{
  "image_size": 48,
  "objective": "flow_matching",
  "tokenizer": "word",
  "text_encoder_norm_position": "pre",
  "text_encoder_mlp_ratio": 6,
  "text_encoder_moe_every": 2,
  "text_encoder_shared_expert": false,
  "logit_normal_time": true,
  "head_dim": 48,
  "experts_per_token": 2,
  "eps": 1e-08,
  "epochs": 25.3,
  "lr_schedule": "cosine"
}
Rows from block 3 of the text encoder of a small text-conditioned image flow-matching model, named by matrix and row number. Rows with one number within an expert belong to one neuron, the router's apart. Each number is 128 + 32 x the weight over its row's rms, rounded and kept within 0 to 255. All counts start at 0. Numbers have three digits each.
Before each expert's rows are labels from the 100 texts, of 14976, where the router gives the expert most weight on average: "tokens" is the input token at the peak. Only what is clearly more common there than usual is listed. The data: rendered scenes of coloured solids on a plain floor.
# router: router (text_encoder.blocks.3.mlp.router.weight, 8x128), inputs 0-127
# up: expert up (text_encoder.blocks.3.mlp.up, 8x128x128), inputs 0-127
# down: expert down (text_encoder.blocks.3.mlp.down, 8x128x128, transposed), outputs 0-127

# expert 2
tokens: "a"; ","
router.2:120126130105107045148102104120191150124174119179111137125122110126136203141134122160086142129165113103081108195121156082149117103120089127151127182149117159122070121140093134119152091122142107115071133157203068146119113126118138116099134113064176191131121143140124130103127059175135102091140113104106172129107153052093159054194086120082123138123110151206133140111090118070117127131122
up.0:165113067115099112141082094138154144124171133116134103116085183141173090159115161129079104146144190090119154135168111147074092101105154108150170127166129155102144080080135144156068126107084120150136164178078134113149093177120169109146123155140201102072062105123118113097089077102151116131118106107127145034078109093098121163111110072093093070143126130128154185118100125089117108111176
down.0:154196137161102166144135140221122161096073113098103155124104098073187108118098110138070114186107061111171147129114183094119076151108124100089096092158157082113169126161053142112125111117125158125154082084122161140138086136160150177183169103137119162109122176154125113071175179105103144145114118104082154100121211112123139128150129134174131115071139134115126176130103106127131134155109
up.1:119092149133119098123229093109124093141108124157106117071146135107063132077157132059140119133098119133137132120140119128150138136187159144131112086124146158141118128138165109097096142098105094096126134117091156143148151117103121172112099167110087118131193210163191121096113132113138164116120162165198125165163089140101095154087207124134072130070127123082187082084105101160184134072092
down.1:152154137132146138110117147098119177156083149084125126167135133163125086111084123171137152143120181117159147151149134092115169109106070110137130079107144082118154140139161120168101125165146131118117098136149113111133095137124149127125171134156169097106064076097094167178163102145120120082116116112200104093108000100101150118106143178116154096149143170120091169101149095128172149154155
up.2:147065166092145107187118110178128074126155104162168207154164144103156154130097071122103167165110096150133192039090203131177136078181128152118087141143159126158088045171124077133151106151132135137130114082113129132103093157123108076138114081082116108117129156151093148116118131145175145076145131131118131146124121089191120118112101143093090102152138083147128122151160114175080128138101
down.2:162123124128118100109142140110102128161161151163145157084139170110139138110182154175161138100149136143085138164130118136178115121102123152148162086040108149162131189070178114191161144062149127124139131222105126107103163093150101130096087213089160107151101085120141099156135128177171077108153169072151073157131140101160112115066095119116123161114090111154134090125146110125156106112195
up.3:155154117116130125177082139129114099122090200138101110103116100089119147119112138120136189120122127128163131071131141163169103103126142142195171054092112174144127126100128157143117145160146104113105140150088102083089122105090174154126073188179141112133099169249142109187160150099049186179130147154082139103142115134139112094137096133130121118114085122158108080155077100181167133107129
down.3:107112125114091103137069158122131169169139078114144159133073149144132078129141093208160082190122134108141150141130099131088163117109135094107077110143123087155217166118101116133095135145103098153137098123200135133163139126111138118171187154159075142149094170098134138122161104089143095150054097099155129112080085090137156128159173080144156158147125111096166200131096126158167117132044
up.4:167174106172156080133163116099137133077104120134098142086165107135166156144125106059188160146079101091140082120108057199129123117173156169185137122108068126125094173073093125102125141077138121108138176136092136104173097165117155168076100122145112145126102107130174083118130140052155129130146177143162114099225122101128082092099109127092152152138135167133120189125105114149098105139126
down.4:126117132122140137103090151097056134131128090150068124130142162150115127144132125196100137176151160150175144124105172060099146124131166051057116135150138081082161090219120097176139084213098146104145097141168114116122077178176147134145148147119109123081142140127145128084141109191088141166112106139135152132105054155110183095132128111151093112145165134186138133162105122136131185138114

# expert 4
tokens: "pink"; "black"; "dotted"
router.4:129129115168127146097123127204048104084153175102119126130122192113132088125098131138126138134086128114170127082127138089134127134123117106097079081108132137133177128121157092115056129129137181151135056151095147136182175121118129126099198129206129119127127131135067131112124155093127186201147130182126073111132135157187053191059150127148093125136127131066140133126124126185129154132120
up.0:099114115090178128173142150142127154092129138145070096084061115187131102156141138142132138184139130084164139116185161083161113162068151139120093082153126113181122151145099092139147166131183120115095152134087089049153065109080099178123149160119111073131129171167106165149137125116131155152119154078134146114161102162131162147099102038158109124057074073137138118136178112109159126121109
down.0:105102159113162125131168066109108123144140145159150123185113157076139129133143143119183148126074092097120137094108110173136129108167151080170127148125157097149135212133132097152060181100104070177072134214100128111107144103139133183139095162122109143140127170161150116070161176119115104138145084128095101134185107094108084080157090057116124156113074187115116081149088129096098104124105
up.1:142154130150092147117144184147166135134116139098130128137130121155091203161127147127075116175169154141132165049118150148057097121159093118038154151148138127136134081172110115140118074187113134121163126088181175097093144121158159105125167134173138122145061085130107183107106161125192057127111156133100167147098124110155108099095111182151148081185147122110120144184110147165161142180152
down.1:126166096204134200127134125164108153071065106176131096113151106154110078107130170130121176138111165085093093070094126165142096134108124160066098105151134156102145159078082125122127138112109118088123116132113179100153172187132125070111156125166133159089130139110173141125155166164124127131067171063132129132148062043087142142070155153095129162163128189124139118146122139108156158117168
up.2:153145118117041178149113154164217113133122173093140115119119117134081159089083157084166056185125126129084139180097140144121070045153134130121110127178108158166125131116084055132127164175075159074114110136140181090128161137149133106156156065125174144136143133108103176141097184120117078111138122106103096139083091113129119107136082155168157094124098108144107151145101130137170155133109
down.2:148174113135170161121111152200123177058131064115118076117138077107146082107140170119143109139103119084073091077098121176084099151145111168100107143175127103122143122140046156074159121089128145096122144123123127066193155119109129109071144119141113135127149100060134161170140116132158081143079135132129135197132082090087164184104122152122149174126172156151106174127178152091137117120154
up.3:139138137112087132109107088220098095150173148186085214131125098139053167136167161126128100164144179107072139097099120103102140102146091078116150106175159190117107074142072098155101104172101143104141091082155134117097141181150150104087202117113154126129123130160120177112095183152174137138135120146153165104164100121159202102115179130123122129097117146126116150159171163140145121143151
down.3:165138128160144162153115159196190156060085130104094085176117137148131071138065166148156128124119129126149137072049135133132155144135058142092125129099108146117076126139079160163141147119105149150137130115090133092165185166175164118090117083106215140107123150141181120097139151179099147158070096153128151135096040149099136156122188142082128120132104125137113127130140087129142176092104
up.4:156088085179069113124174193123130146079145158178121121103130113144079135120142124100104089169152102077127152154122087103091074098143051112099155117176093153071095052120118080137127113108128165102135144116103161126131118121137154157167143122143131076094161123135077196135132185143178180063134107136111148130079092166113098108078176141144083170156107131104091150088136137156158076117164
down.4:092171141094169203152117149168167158106086124152102080140099096116081086102109152072094163156127148111101114000114132171146110174130103174105141129134161141136135119084109096057134149056132120132110113144066137079163134133126135097102125108118113132160137176142124128112134118083126074132132088195142073129128071133110175174135119100084138152168130188142098148138121122109192132113134

# expert 0
tokens: "a"; ","
router.0:121126130134107102133102104156177159131158170159109136125121073125135131156093125159105143129172115102084109187118156146149117081119093118240128148150117157123057122141067161119244098119141108080064123175212110148143113126117137116102148113134177178131122143139178131104089110185135167120143114145111198140098152100130174135207097121104143137124112149189129144111105118090120153131116
up.0:089100158097096102093106113115091052131138190098096140162190146130124146139176067177101150127158097132085127113150139132084129114120110128165118112183096161164094069097145060099164138164159089098101172128132176105121066140166142136147132163073087119131126066168158140120104106116114127133117143119130116175096102191098168080135148127144115128080092120185174172171062078149137150096104
down.0:122141091131099128137136146079124188126106159101088171123108119122184075056127186130120129147075119094165110182126139170143044083167129129145135111133179089152091100164112164131119127153126159156136087156083064167132112107139122080151124147157115162153162121108178097168168138102160091129128161143118139100193011148170137125153122103092086147165164129130119095113109093158182166141111
up.1:104178131132136196128147130143088080082121139153107120112102141160160133193118128153108157112126101084168134043115075153162139141114145117104162126083142126131125166081196126119198088111151107160123150107145129127139190168149108162172172121086127164158108100111134111112141118137095075124081118044151166107148110109158175144043083103162135103214174129120120100133138149134130119167069
down.1:126126109170050134108143112127081171147071099146136190086145118071080087129163114124119074102110135129120115089152165131176082089122124129113158113082192111131101117117125081075158102141152120107141151126108168079150220095156097164100121157128170129141132108188156103142106135169194126116164160154140127114118101098148139048133053131147070093119179126069120174124146132107091114130117
up.2:088124110157128148131114092155105146102142159160089166163159133113090109151121149122145154104103157204103152131124174119109076078074131136113124124074112125125095084124066126126123157130177077092094138112160125178102043149107171108200186091086145124111145123078152130117123125119123163190121187158160082177188118077174180056122139111141120177110153135113100074159122097143087139105134
down.2:142069120149135097114102140083136140115065099125133136134080090126167118117102138114102118162109084054127092117123088073137108121187134123141149091184151061141116121157176124115117135108116164103143061196138068198123134099160180136138088150164151082165132096105129119152134174100129125109129121141175144076169002149089187133128130105138086113124135133135148097086112126090167128113091
up.3:105102109112156118117128172078139173097125125109103097116120100173101129130076132153161119170138155165104163169161141082062141156109136120121088139161143188170142148157103104198144119154149159152113080070115043185164179129080137073093163119159127124122117133142122208127151167147153174148136129162124151097149130124106172181199152143145087148170132143078147162178188119120157147125183
down.3:125197137105134157122096077100186103153161129136117096150104163146103136118150130156124172103164145102147094112147134140153166145092169109104131141075047117073178161097123096075136101139158141095112162123115178090151137087142087185160114111115103107134122165118113147114093084141118139099125156119116104144097255136124117096220110107134187145077143094111143082100138122120107103087160
up.4:100114127130102133109106170157235130134106114129154092139132071179145111137162152176119140130131148127134083170129060113163184189113101103092073099169136115135138101193097129175125101092160146122136112118146092117180146148126151115098160152138180114143120125073094182130164182152109093146119084081091197149085167120110155222155127159161105156146160163153123111142139141097116150129068
down.4:142142109156142106142171086124067085117165112165133119113150139114086153172144097114128144124120116129113146106127113115131122125105129174130126190112112189145151146087119130149150173105136113170107192143128132095098121095133105100124110109113120141193142157179104156068098079167132134100153144149135134161104255116142084116204096133088168129126114124083144141123181182124114070122124

# expert 5
tokens: "a"; ","
router.5:120128130131104131137100102150228160138132090189111140128121070119138119162089121160086142134174112103085109193121157227151114171120100123175134134151115159123101118141082149120175114126142119072072132149185093147128094132120140116082107111058154140133121145139159129103121134201137091103150112099110206099106152123107188060239093120131118140125107152156125161113110116102117139131111
up.0:168160103067121115063126123182165188104131142180100175102099166150102119118164131140121125131156139184068134138116150149087176153144095129123139136173094146186095110098172165079105144113110115109171147188150160154154111157066163106114149110206127143065107134126100150095087170137179133111099085121102155136149078115157181141137117141190156117144145175127126121067149176096120139195108
down.0:090164130079061180135175100107135152144153120155153137108141075100087122073138078132102081092114110145117147101116085134160060095143148092085181125124148150063136111132112058118150144131098142154125117115116150118106120093152094153126085146122085114146129110114127112138137130118084134146145196134120118142107002147105111081054154112113087185067158126113158070197120136131150129093111
up.1:181144127119094140080100139138102179111134082180133112119125125150095131072108146099142057142155152141131132109134203161121139149184109120037112089177108168102159090098093101078123126109119150090152136162125111089160125125170089141085174066136161131087132081084114139109085137121167152126129127094084133089141060125114149076097164060170173168106119178102106125131144152104176134182164
down.1:111116117106118130137077086139120081121115154088092128123062053136166122133142146158079136153117070144120119183077085105149148159135147131142097181115148140131116090182103082109121067166159121126177103127130144151117128106094147127101106129137170132103104141108117103112152150092079115145162087073131114164102000138081143162050114131133130144103168120086082120135071088145149125125150
up.2:036057155134166116141124073153144125129129133121182096119097098160121161136114124210143149135127171137136101158091120059094105164071155159111169203121121112130113115076192134098147094143197135118117091139152141111183102115097150109094092162162127115087144171105127102143155165126111148153165151111157129159120196103137124122172140169157138134119166101112141168208122098055122161129150
down.2:173165176145120121114144142116098157168112134192121185136200138074110187109076093076088070160094114055138150106122150128074080059121140146123109109143093155105131121108128138151129185125099073112127173108140126106035153140131133128165105170094143137174142115136197149114096158122115127128103161144093099134131161124136137089178157079104105099093143143153122103087079193160111151088104
up.3:205155109131120163094085126171135158127126110139116191199132137103078105087123133140071123083157137125115137149112114117079099169156099076115091114186148125085119108185100091119126092145144093109153119141158122123160122144137136139111129108162195178100096065094108114151095140146159167107119146123091129122140077190159139115081165139148223142182127144081103134166127179174193174170115
down.3:102132109165084137167113209100147162087077196138104095104138081136151129100125146145101118142135105145095110094136134129066152213082112170120099156104103103183128119105088109138127087138081179076179087124149160045190151168129124111141112153109119147145095149147136110116130151167141132178183112112145110130141071104098173134082131195105110112109094148203168162122125112095174113142142
up.4:198168155153027117111148174142120162149116136115125144180154173135109141152199147129150135127077150157140118084085154202144122152079150127124108097148095134105089101076097125116151179130119132140148148160116072124156124154122140198114155099101178116149159119127156090133100133081127163156149163084104144136152092114128125151065136104041200094112092178147098152101140089130172165166127
down.4:127097136099158171137094114137105076101112146139121095139082115103156099146103099158144158135083105114145087214095137091144109100124121104138115183105085113138178147146171116098122115104175155137097171158134113142187101069099151120103135159163104096149086135141134141152199140113106143156121087158174109157141026142083152164007126145099112143204145116122152160119083083131152122152134